config.toml
train_examples = 26041
hop_length = 320
win_length = 512
encoder_depths = [3, 3, 3]
text_encoder_norm_position = "pre"
text_encoder_head_dim = 64
text_encoder_fused_qkv = false
init = "trunc_normal_002"
nesterov = false
batch_size = 128
final_lr_fraction = 0.05
Rows from block 6 of the audio encoder, named by matrix and row number. Rows with one number belong to one channel. Each number is 500 + 50 x the weight over its row's rms, rounded and kept within 0 to 999. All counts start at 0. Numbers have three digits each. After the name is the row's rms in percent of the matrix's.
# convs0: first 3x3 conv, stride 2 (encoder.blocks.6.convs.0.weight, 256x128x3x3), inputs 26-38, a 3x3 kernel for each
# convs1: second 3x3 conv (encoder.blocks.6.convs.1.weight, 256x256x3x3, transposed), outputs 26-38, a 3x3 kernel for each
convs0.180 102:492445572463516576481502505475573563570463456512575483417488512486517495432527421467443488465450478435501453482519397548559528584557550478519531520464539523488490449508508502527471543470451452533513477559453403524504423570567501540482453586539523516461461429462544540475466492511518530488427473468545518521512497424500522532465510529516497382434585563
convs0.181 099:501450492508457470588528481517426430605487467519509518494533474521477441525542553417477423493510501485473524528557542365474518487481538522512500587580528364353515473498465405473447528535545489460517382456458561446547518478522438453438423423487592579562501536509530548449579628589455515574521549510491511477514434387444409447489471489515551536500484538
convs0.182 104:494491492486459469523542489539607535475515521555455361456444464471493524510514429498562514536440519487441520553547561363473505575525511515517471563502490447426452448432431552511510452489526449553533490536499468574524438557534538555458496431447546553520550578551463465432417443448526496491470397424420563536513491486467402433458530668493595565508502555
convs0.183 101:448458429546445552481440533449493534403511488517495460511431406538576571565456461480471500492440547530516526409492560498572569618490464497507449424414411579474518491453432521490522427483531520520485513494460439498455555475500532567520430582483568543606438439435413407406497476441496511511522458459554568588587498426526519427527501482533535569467418498
convs0.184 098:501495480521512526567566583503512452452418424444541565483522504505511545416447445480445455430518532535439562546580570505478521528380470463505490476441503504478479569558498404436425449433441510542560500500521475519528529573455478388380443546543429511502518487398531545476521464502464461416653619638483494498532528558490453559556543592463478458533520595
convs0.185 099:464533555447479638460485621482550493424522543415545514518504498545542504600604546387465458533507506550512452459411502488469471583492477534503449558542453505451458589549466489564487518527577474527495450488416430549562523517501596527602402455489445528513418530592522503475474400395437463525495459498615494497549521514493451534485510554464545442502477425
convs0.186 098:493490465471496512411439458498479408524502509476456536591573484485490455552540486463466532436476423480459442511549530454497421477468468468482628491495565388471455487539458496573515515438530471477479538507527509485422490551494575498407506543543439490427544432436455546516487485509396394407504474482458481481495482463444502561500566485637565561557477499
convs0.187 109:362494538397396405403423479505543461486555531378455523429440502554494500547506495419490465523445413464504471464535501461502465440488470503460511482508485542511469462514488494522456513490441468458486476463454439409442431440517452544516473513497510513495574533502464480445570506495646533470536477458561575459523448494473455522505499465502545436529539464
convs0.188 096:485425461500452472470464478450528405526484426523533485483462476551516484401432544497464519540544459591636619496477464484498434540475464456465423485483521496545544439520544465512505483465510473492532445521558430522522500463506460391447578561462440518489424478496518558547430528482570534417487529450472574542483602579424560453422454458389451535490522446
convs0.189 098:533516451497463429470544434434541496444525559569532532563573499555512500533469510478456554444392503471464443565494500535550525566570517519517515513493416463489523430503486483498498468477476470500482526513553514476476456475494575566549468531427489529540529581549422485473513499478456504623443504578655617460509439471426551460473482505512532544460519510
convs0.190 100:398411520535502545616560534550526601532541503463551494467498494556388501517525415482495516572546471482516518482547536569616553504571609559497494517548493497590502488497504527482561479503492544527480496512483461410467547579436543522497457386435483440496449544453480487464492519532440425524519489477518514501508518499473594526499502558442454514478538601
convs0.191 097:540481491605480433538484450533481500466510385459543546464471519498479446431397350418459508500501471535474500432399482414440441516543545502426453418480486527468506512493476563501497566567471549464388526498547565428464483453566479445448598533573528568466549539548465510581530497503341454496528599546470504497478503449483439433554513480675664536601540509
convs0.192 106:481466457447463584498545564482494446543565572586512459486564539452466472448439431533498476452463561470508593430456444510527492459497541456462508521489450591582493480473469541536494472446478503494471457419549474522583573478546604499563587504488535529532607540519457483526666568508380414487496414518418461508513515569532493464577539604470415512607496463
convs0.193 099:432406484484517453480507462546464409460471455531548462555521453528534545503535520461489476495437491499434486455489499560581596603540600543439408503484542448478475563540416481562598460423492451485488474527552472496484501493488448456473489493549432490573551537523546536483485534492480497512489500525497510533514427480391439537547588537479477469531506485
convs0.194 089:552494475514468505472475505468470509441561571520442487495427468470462434407515487494483553445468481503539507458538482461463492501501516477509519498425462575513563606472452469438467527509553500426472486463470481534434437538463417471540489513448403447452533503471456500524376477481396449493555514553480487446459481500431522523522505453504479540482507498
convs0.195 096:524379396413463395555494428533569471444464519532465455499434516472501506461384534609488499559453453480521522536586614510535565457424444573544494504458462460444478570530542400404479495528429557478471502501454468500473535478441433448453518443509445426413488443420415448522547567538520523519368450499521471479495423514489452459552515393517528556556524382
convs0.196 099:480514551466494514476538542440469401466617534532558496468446477464540475560565580526497457465469487490529491641603549501466480476469507509510485591536545564539419559482473469527510463519454486433461516485517469545535501619454510452530531479566460427502489482482441401411482540565575552555531504592470458444444492434525571553498477475492507526473522611
convs0.197 098:481464537510509550545512510519492534414477424439465449466494426530576470526527450593485473638547547563494435534526593554491492506519473531565509535489451504554587506459523308509543543637517468492545563484513540511561494554485529485400542499456416455410441438498459482544592510547437457477630520449557455444484485484559537512474482462509461528460500576
convs0.198 100:428467447535519465576623530444498507494477528517446554478532605519470524549457503571543525497431512524594525427499568404443462475509397506506507492472428495458493403452541431437523480489550519523532469456475528521505562562579489485557491541507513507491458537537550490465576484496514471500630526445516493472479529500536418430558492550467481504429478413
convs0.199 098:426499519433605535398531529460404504501509538418480593494493476540530489570461550479546561535513489554501432477470524518524486556487529533488442516530503515535539550566537530506500567500532488473469434484556540536528491491488517458506537501563489479450456446401405481489481432459563526493564524495502478494499469362520455470499482483492568526514518460
convs0.200 099:405431464506481536554495520407480544525439450459496490653502497500478463440489405458545490503498514534578568552573589488556545415431439499492533412493447456481485524450490507475411598517513492489487505484456572565502478515538465460464527397506502472466547455458463494460579518490507443505563546524491426517449505463540485410389513478572526569458424482
convs0.201 101:495520437525476459494500501569549588436498499469546509416453443507405478471464485443388480528557600465544557481512482536484410512472426470474515418518453566526531486458591526554524378397472457547513469425524480431407454521472466529475483458431459460542481347508489547544491510549454559545563508464534490391470573527573505495450460450502493439550514500
convs0.202 096:466487443547531547536560496423510514441510459470440437535467452547557617461425500531533484506521483503475470524453473561566562512550543553523514476472534540529488473513530386525495494493582472518528481513562485578536604573610413392451487538569445558538529467448415416458452561522490474503405439443521479475518477454542572543556489567370484543487597504
convs0.203 099:504484469475487510486468482473515525486504531405496491435461511492427454578517558480531557474502523515549577487495421489486531375490517488485525501544556460482430478512554499488464553571538563523533466473539543483521571466436533530494484439446457464521515529479510523490411469518618470479536518483494450440485497529499537599450483497536570553527582515
convs0.204 097:497536459531553494519520503552606532403440444416444499439514487554571525556565468558544450477559569561483427587501489538585561581479464569523589462458526473456509574506543521507558558492389496583458419427496521455484514510502501488390525572491548514459490498514485489459429428426520514461447477497534498422573554488484460464371423434481541551523437450
convs0.205 097:427533570517531553423463435573586534394516478474449438529485492518548490506453434403432521432466502495557521566445383571556593388413436568521540519497538536573503531559491582599483570669581503524566517513601476534500445523460482572477413479485488570507452542467503533484492580529426519515551546511461455458486499490500576459481462480660590542527535465
convs0.206 097:528540475531533540492480502395460455460515497455422488555544514557570514544527494446507490525514531468561483498485531483437490411410425457545537545542473540516518475504503467514490491508528511447495458486483545478529513500485557505501423400468477515536502517451520433453510514490483549545501541486476550565448494477472526547523499485487478551523497471
convs1.180 095:532424492488488524556500594455514416502551505428479454587517458494577553586608595551588483519463488566531489480483381483516405483532429520498517538493523527490504527458486538461492493461560501501536541514506425480491502508526599511423580520513448486490492494613427436451534459480520457484560491499462442449583503505454438513615603445453435428538499493
convs1.181 104:363440451501552562450428437536497589532495539515499498530491471580512356495537519534491488449560515515474476383487466480497512582601547533526477447481453512578488585628528461531521538449486522529575465505520438432465546600553472552472515517520446461439623704643464480461442403459443463448446527561534487498591493527469460514483513538448567520511478500
convs1.182 103:497584444478538458456508534495463500521529503473463434482457457598424449509518423506549496411426482501463407504449448550481527548537449524516455550493505421433444510476518480410445517457455444476462439527522464478528467467485502481460484501537466466590575510451505534554535545505559476560466454451560514579548571529454543460626499459489552507469483502
convs1.183 084:355422452468485523559494556523549497434474479445413447544441504460458457510489563471476528442462539434467501438489483379469561489554526588554568513498473446429517530465495569560476504466444470448513458523509432462459479550596464489499599477456470476519489485475438491516535525537433467529531523534495442420497494612479494417466461477556523476472431479
convs1.184 100:544547462484512503518454520481484459527547562480463496460486527522501552491543548571577471493544541510466535558510562514493506454455453575492581566461482529476534530454515506467513473464409396385418444533558459496536410582508513468489478479550530494419563609530541508488448419455448583478517551505547500537540525563551542547595408380448613669504488509
convs1.185 093:467498448558620564549521538469496461581560515522518485516457478492574525532546497418636484469401434463397408538473481473508485472465506530516428603517599480487464450511399502534491519554525440472471446509412494570586443525534520460413516460451557565527433466480480546495433514502500467541543481484577567454552596514517504518600691572575645526531463459
convs1.186 095:478457450588498557560475493456516437677651684591611677548574500434503513492553512516475529462505483562493376496496499471507492488519447505532552507440484561521453433401447556511480515485547408411492515469475435477450526542561420481462483463444510459424469529539453455427463485525499519587543561412554588517532581588505478506486506540533489420578564512
convs1.187 122:445383444472378545485431522634556572471491588437451471583555470579570432489443435507458512476562556502495429452504457475536479567543498495436478476481505477476464534494489603550605431468568542555488431405457508497491524581482513476427549520453565527495531518472497512443453456554467469519523438504411438484500442520516613595549512459478538423464447453
convs1.188 096:390504489574571565511467543475364481564458534485457477516348504513556462558476504484510512531450497492526478498471464429579466534458485385506456476536478472474478577623546529479616510499533462482539555494520499501522475458465486461492491484407565504589472542486511445490436502540405542490503507446455448444559518510606525521500460501534556477503517454
convs1.189 097:461475528498488525475470449399407435500564601467476503430447541558436469500575521488490464477557507454497520464527484584477470522462443557439516512428548479505492519656611482503509441468509513509520606573475512528474495541505480398450505477516483467471424407463501536447568518519612478542516424406468471403324591534547494506502492488532464470508508580
convs1.190 103:482434458443494501467548536443527428554500465475391474469578583436399425493474481463549544486457458483468468568444448480533485526514468478533573588512561522509488552548470550502478519526511484519557497500508441492543483540551509513481459440398523572573548487473525518511547447430433409502530499456558495505438462476515462558567477550481447486528573525
convs1.191 092:448492434547503487481499478495581517620557547576486599538541452516525526480518516523599581412479462584526474403430555500464488508439452548556582516530553478471483531649465574494562465486560503539526577506532478543537468469481550468561481469495531548445459496497563534522475548398529536526533553525557676646507494526547525479543501513522475530518515500
convs1.192 105:426470453413422428524539552463506497504573590473512466425492514544470550510548547472438441511565533490486418443604442536553469503463472580530619536472523523487439436469556622430498475501543502453445491452458486410436449509479578498433468458475488502566557496483479465466477469538506460568594483469462486467313533575512476443510488501524470501509494567
convs1.193 093:571485497558477504510459497458545513491518496476462417480509412469512472570445482500500550435492470427441481476418551532450503508477450557485495540516535457418439512467544506497602501471544534463478492489521527465442512578536421435483507520576463417473626625611405435514548510548571509482535543613425442488539476515490538453505506451488545520452454476
convs1.194 077:494435485553576588471516553446578508579624446554532470508467569521410526449529529463517535519447487428534545529461480515427485393504518440511475465499534496598527494523521371417408463419484437442457461489509520533506469521513464437496523483433464385446402417433512515456463578461484443537550467510502493421525567497483510461425449448478426484552573544
convs1.195 107:489522504467466426501440446466470585502474499511452521582498430557474491531593535496396420484420465471478500462443436455494549377489602573415488512451523423493456501490637386582546524592497564548481531555567475464420558344427517432512564544516512473447518511510476425476459471485455473507349558512490484493474533485494472578423579528519483457492472494
convs1.196 094:446467478474489457454531422500500450474483473505526534619531504508506538553464520531538567461450522497429416492522462418445480462431528471437471479443474690593523525562523473428439511462460555538518348440446397488500439523413525542454612668621459492496554648587397469456376416367492489468451475497519468411614556530349463532554533506541474504529513511
convs1.197 093:497435441497568604506461515472501576468432540500435471476453392521528467557457498481570514515502445508472467468471527494499517455446436448479488476478466459569497559504583521502598442493562501428469529535460507521557528489482528495522564491471503453434543592564499462446469478466522398488563448532527462562485409553548450448463369538457453451491548492
convs1.198 110:409384465486504484511621531518569408503479398524484448520521541551470479570499562623523625442483515500429566508383494497516473599474449489618590470498502491453499557534524530479525425467535524515520463468504454474439468576529479566524460459469448387465511493565494481456546393416595579571543481506491462456619579509539441507492545506433457485513551492
convs1.199 105:432480511432443466550500503448505497528438482532508563441507495416568553554542507488454492575510527520528547483548506453552631419550593456405470500523440461522496431492541403421438522462478535505491520479484536578523462493541520597549569559497563547525500515421485532511474568528476426551508505490528528575450469445501524419419415469483462528462538534
convs1.200 094:492465480543495438511460517550609616344347386460383372510472576523484502560457487465535552441492483466546361448493509535512596592542546462502483436503464489516473506469482501472490483417497510531509473463503398413487485391459464472394455414397478504545496484432463475494531515480373425488452579558513541489494469508494500526627580541520497455457446509
convs1.201 089:535450480476440502484446496513452480542486457519480488601470500457551485609570523520527464533529589497539507473505530460480477456441509473466464513498519541474508568581584556536521543539521481465458522502465411464491418470468548457524558441534344457536513578560558512525502531491504456423530566442446469493502556532498501552623631476494479472428391470
convs1.202 101:488509478460568509487536504467432400449469454557531526508492570401481436367445535589603456406520517538413562557514462538550554442484503481535441479379406469471525455436484509541416495486406469527466437496518399441418423564514451542532566704598369455500505504525484507490407415383392452403484461488514426425570545575497491518488552533518432491524561521
convs1.203 101:429448425564574586493510492518486565516506534563499502477491587496382495553495423506587513470427489527413487460530450463501495520520483445546512478503497464535515553641697409349499475407532518507503516503456564549501439535452470506534570620477439450477499551542495552463449437502459528530523449453478490444569495475539440487586556566506502516460502471
convs1.204 096:612507438506533539430434428465467541460461533401424491508452489587546554468510448473499539508516468524619531444482421512516453462567541487427401460470521425536450492534488458513558475498571423504473533518486600525516585461470617525525532536491537503513419487502413471434511527497437514505507489519509506466500404444451397484548620553503425404566556544
convs1.205 091:512531537374427405558559552524485486532449540466446433440528455491496516498498488484455523542532532361440481482467514511508486425417485572465446566537563525467519494452556520505531490472572479451456488502506490490490498426481576553460517484508486513486511508442544609539530529534574594561467483572385414460531553528418491464509419381553535499449464452
convs1.206 117:574544435570531539496549468581537609578492550506437481529481474539574580625491535533523534604495520541444448500526483499462494557531502438463479476572552461514571490473522505381516423397392489467466483464480510458449504426420441495393491535436528515481470458456482468528458503504531505510514488608419455499463502580554592564515447373523525517420430490